python train.py --dataset="melodies that start on their tonic, played by one synthesised instrument" --train_examples=26041 --noise_aug=0.01 --n_mels=80 --norm="groupnorm" --widths=[96, 112, 144, 176] --rnn_width=96 --bidirectional=false --optimizer="muon" --muon_scale="spectral" --orthogonalizer="newton_schulz_5" --batch_size=64 --epochs=1.7 --lr_schedule="wsd"
Rows from block 2 of a small CTC audio transcriber, named by matrix and row number. Each number is 500 + 25 x the weight over its row's rms, rounded and kept within 0 to 999. All counts start at 0. Numbers have three digits each. After the name is the row's rms in percent of the matrix's.
After each channel's rows are labels from the 100 clips, of 14976, where the channel reaches its highest value: "strongest on" is what is common among them; "peak on" is the class under the peak. Only what is clearly more common there than usual is listed. The data: melodies that start on their tonic, played by one synthesised instrument.
# conv: width-5 conv (model.blocks.2.conv.weight, 144x112x5, each kernel summed), inputs 0-111

conv.51 103:530489518493520537501514461498425511503506528510486457499462470489477469495517526515474490476538516528502501456503509557442498529528518485525498513493549497505486510488479531501488501494526514482551530529525490521523527522539476492497540515533489519528478497516519458480539474526511466532509518490470492527505476510514502470485501439511
strongest on: staccato; marimba-like
peak on: D5

conv.112 129:505480487520491489464482498469478513507491493522449474503471474471507498463504473505503497518487524492495429504511502465486475480464473533542531485514470475497471521488496487538481506516498470491524567477504495516494509527526501473495555506494522491500580507496464476541489502479502512494526487554524500530558456501494516495531509499538
strongest on: square lead
peak on: E4; F4

conv.84 109:492549501504509515486520485450561451478439483471477520499503489510496473495515497498491489512496493511490528518505513542492496490551488459500538525489473536517517508520501499481545479532517479458469505501527467507466473443491526537457548496497490519527460471504509532535483463537519489498503452528496483489484497509504508496524497531535
strongest on: the note F
peak on: F3

conv.135 095:513492477513509493487498468474502500525483525511481558542493533495467540520477493530509513475510503494475547485513547499490511476508527486496493510509503534488441494474505426496529469458511511539466501487512495492499461496474536476539543499530463525501488457460479494513508474559489460481512477518478467498529488478492502495521527506459
strongest on: the note C; marimba-like
peak on: C5

conv.115 105:500522505494492489542467534592517522518500500465493490498488492471504521487492445470478498498530489493480567479540487475494499497522504525479517515477539474527533452544473479525490533502509486526500513498486523496478463505461473531501521521499549503497501516510449552469494465508492491538479479485518482493518460510473523499476487500501
strongest on: the note C; tonic: D
peak on: C4

conv.24 098:547461496544477496516515504509560551506463511493539493492468523489484478529529489523502486493492448466514504535536517493499470475518504495493515475475498504495494513465478536469477482490506517516462504495481444473479496455470541482523449505485492499547481502486483458505539479503505504530488501501524494523464503443458487494477513506458
strongest on: the note E
peak on: E5

conv.58 103:510473485513524507500512483521511549498472511498418469475516451505524467475507489533527523508484492552508532489506486439478461459526524533497509508523480506501482483493502526456483500540507501518523487493459482479467495526479491556496520505523550485509491464521488490504507519541484502439516468490513494492552484499497470503494513476499
strongest on: bass guitar-like; pink noise
peak on: no note

conv.7 099:516470563473465539520507484529501482494482500516493502510509501526469464502490504441508512458506515445497490528498537467542506502502541501478499509509537493491487518466526513508494455565503490512462483546534515480457505523502510520527466457497540477512459549488510538517455533507494507492507507499488493491503507465538504521524497484519
strongest on: the note G#; the note D#; staccato
peak on: no note

conv.9 098:494524499532517526487493522509491485505453531472494506503480496539523542534510488454469455508530489481482473513536506517508497492479484521511515518528540481505516521511503495486510453489474457511461505484504524481475520471503484477601475504481487476538504547497542540508532458532502509515483533468545495487481527480490511506482518499529
strongest on: the note G#
peak on: G#4

conv.28 122:465500480513506520471472513516475481515491487492438494499538488531529534490505473468495493497512527498531549491502525519471538500499514451479485477478551503511499557525524505492492519485503522494531537480481522484488439509492489503488435459508522499494497509478509470503523488491485481514480478529503496433521515587494521481493495481503
strongest on: staccato
peak on: A#3

conv.5 107:542484488490553465502491533472481492476503519505489523471447462483530497541510508512522508486512443475502549474513530498478504478500519502486515498481516496490528532523544479522545492489496495508542464491481533571474476537491481494454479459507531516522490488508517536514483527499460511511452530526465492471475482512482499518488514474512
strongest on: the note C; tonic: C
peak on: C4

conv.93 100:490548508530488511502527478486454483500503485491491505501486454501508440498495486491498500429513472477507548473504531488501496505487499452495522523498506484493494537480453530532513518518483520492531446476543509470443493512472504470503517504555519471544516500547475477533496484515532479474507544493519500545503496517506532492534501500524
strongest on: marimba-like
peak on: D5

conv.2 103:498515477493483514544508489458528496517495513502482497491494475499539489528497475498477482510514473485515551527490536452501502467527484523473513495471504532483496508484503476520504469522501465527493448462461499462499533531457519495530482545504525462517503534514476478461500463513489480539516547509533476526485556499501436492466517474521
strongest on: the note C
peak on: C4

conv.57 095:503513499508498425457506504501537498515500492505451475535479544493526528498487491523506495498465492512473550524508538562468524469495493574481492509517454524499505494502482514480501505528530489512467539492498510513472483478553528518506489515525490515499494497540497549507494521486479507532473479478488484502539468534535493512530461479515
strongest on: marimba-like
peak on: F5

conv.76 103:524478473477519481503442528516509510522479518450482565483471480492506512489475509463489510501490529501501552474498488561495486515468493498510473474501484482502517487492471501493548481507495509505542478485503500503518516471523529492479488518492497485483494490502508570551479487465497481544484517493524515509483506419537546546497512491470
strongest on: the note C; square lead; tonic: C; clarinet-like
peak on: C5

conv.65 108:504518462484533520501516501538495477490442461539448493456491486500433480479503516497489482492507477477505499524491503512516486547467479518467512508483526453485537489499509488477503491477492504464568492556532529515555472474490481476481499520453472509520513502507509529515539510504541474538496465492488516507462489501496493491486508482473
strongest on: the note C#; the note F#; the note G#
peak on: C#5

conv.134 097:506538552537465495539518494480535521514474510480520466496464486493493542487537511527550513477479512481508492488497495463504501545526510532447506550502503522496513468490524509485475562532498503511497488530529518490501545470472501543503489510497494459506424499515503504487487501523513474485527508519510487520498526525470505487528513558471
strongest on: bass guitar-like; pink noise; rumble
peak on: no note

conv.98 103:506492466482539507500490508492468515487492472485512540504482560507494525498507483500510515473481459508486511495486475517528531467514451535486495508451487516488503505466512486511486501474461504485490522464539521494507460490475488535504521504550484475484458489490448541518502513475469504481502575503518499475502458557498542445498534505513
strongest on: the note C; staccato; tonic: C
peak on: C5

conv.14 115:505440489473528469508499502495510519490503486480512557534501532494509505485498552501541484473507486497476486460488480555480539502559471514472517510504502473489491473501464461505500504483483473483482526462487534521515443528476511488464511513509529506483467485496503556482487548484457494502532515516527496538510480458495556522497486493491
strongest on: the note C; the note G; staccato; tonic: C
peak on: C5

conv.106 097:488500489463505522455500532488476502523494531512499465514532524503437476465497494487531501521534483551465493484540486514502511479515504491502515528523507477500491470460501538465495534488484508495491500506523448469509524487496527522506520545512471487519457533524504505496501513500533504459474532450521496506561471442509492543490478509453
strongest on: bass guitar-like; pink noise; white noise
peak on: no note

conv.120 107:488518476489499501447519503494529524537474487514454488526530464476477505503441502500504521513481512508520493498467474464485516467484529495490532492538431486480503521481464516486459503489506499500462498493498453468479560455496529551487503544545504496494517545480517495486523482496476506487499497473488512514510452535500551512504494504535
strongest on: bass guitar-like
peak on: C3; B2

conv.130 086:566448495515506494484489502508525552540502479498489505518457527557503488500512479547480524501480521455486519496500495550499500515533518490484525480512488572475509525499448458500499507507495524503496523512524489532484470459473514513504496549515504495465452481473501542534515484479498513475486493481520503503498533492452480508498537469508
strongest on: the note C#
peak on: C#5

conv.15 100:479536496521521509459539519474487555503515451497528479453501495483464451539519498509513551519499497488534514460447476455495503481507479478542538538488499531494482500490496440478480495493459507490506511479500475496464483547512482496505495480432530508498529515477487515497506503531487523501465531519494471503482496508487492500460495535510
strongest on: the note C#; marimba-like; vibraphone-like
peak on: C#4

conv.35 106:527490505486490488477521475486475536493508507531480547499498530470496475507482491526480456489523514483496507497517517497506521567574462540465495514495497520499511509489478454532532517521517469496507488491467523516481490572476482513559497502482470496499515468445511462483498505497474496480470466484488514528532499483494537483463511471458
strongest on: the note C; the note F; staccato
peak on: C5

conv.62 083:526463495507488498504483478449509499475443508487473498544493478503505513516504489472569496476488560502485554519493541515536516507529492481477547492512508470472492485523529523492523480501514482497484479468520464477495520550509477481471531497515497462508473447499504507503500547519498449509555509484482500510545494441493496486495512500500
strongest on: the note C
peak on: no note

conv.43 097:497482499508436526465470474482534463496535484494477483513522497504489477469486487487483511476537504515512481498492519519509519495497526535560533527469520490508491480490538499490544493494491507480537487492490502488495509522446510522500517545553469529476550486481497464577486489522523474464466504531497513495498545489528490529506488516450
strongest on: the note E
peak on: E4

conv.121 091:502533502489485519552490501490509515490492536535502460509473517529515454480486502455497515539476476516483549513454485508496525517498478468523479514468490532510481534515508489473530514508489477472459478572524486492494482525517532482500505495485519472472514474555471476492478472460508469517467511509485498460480495560557487484510526493496
strongest on: tonic: B
peak on: G3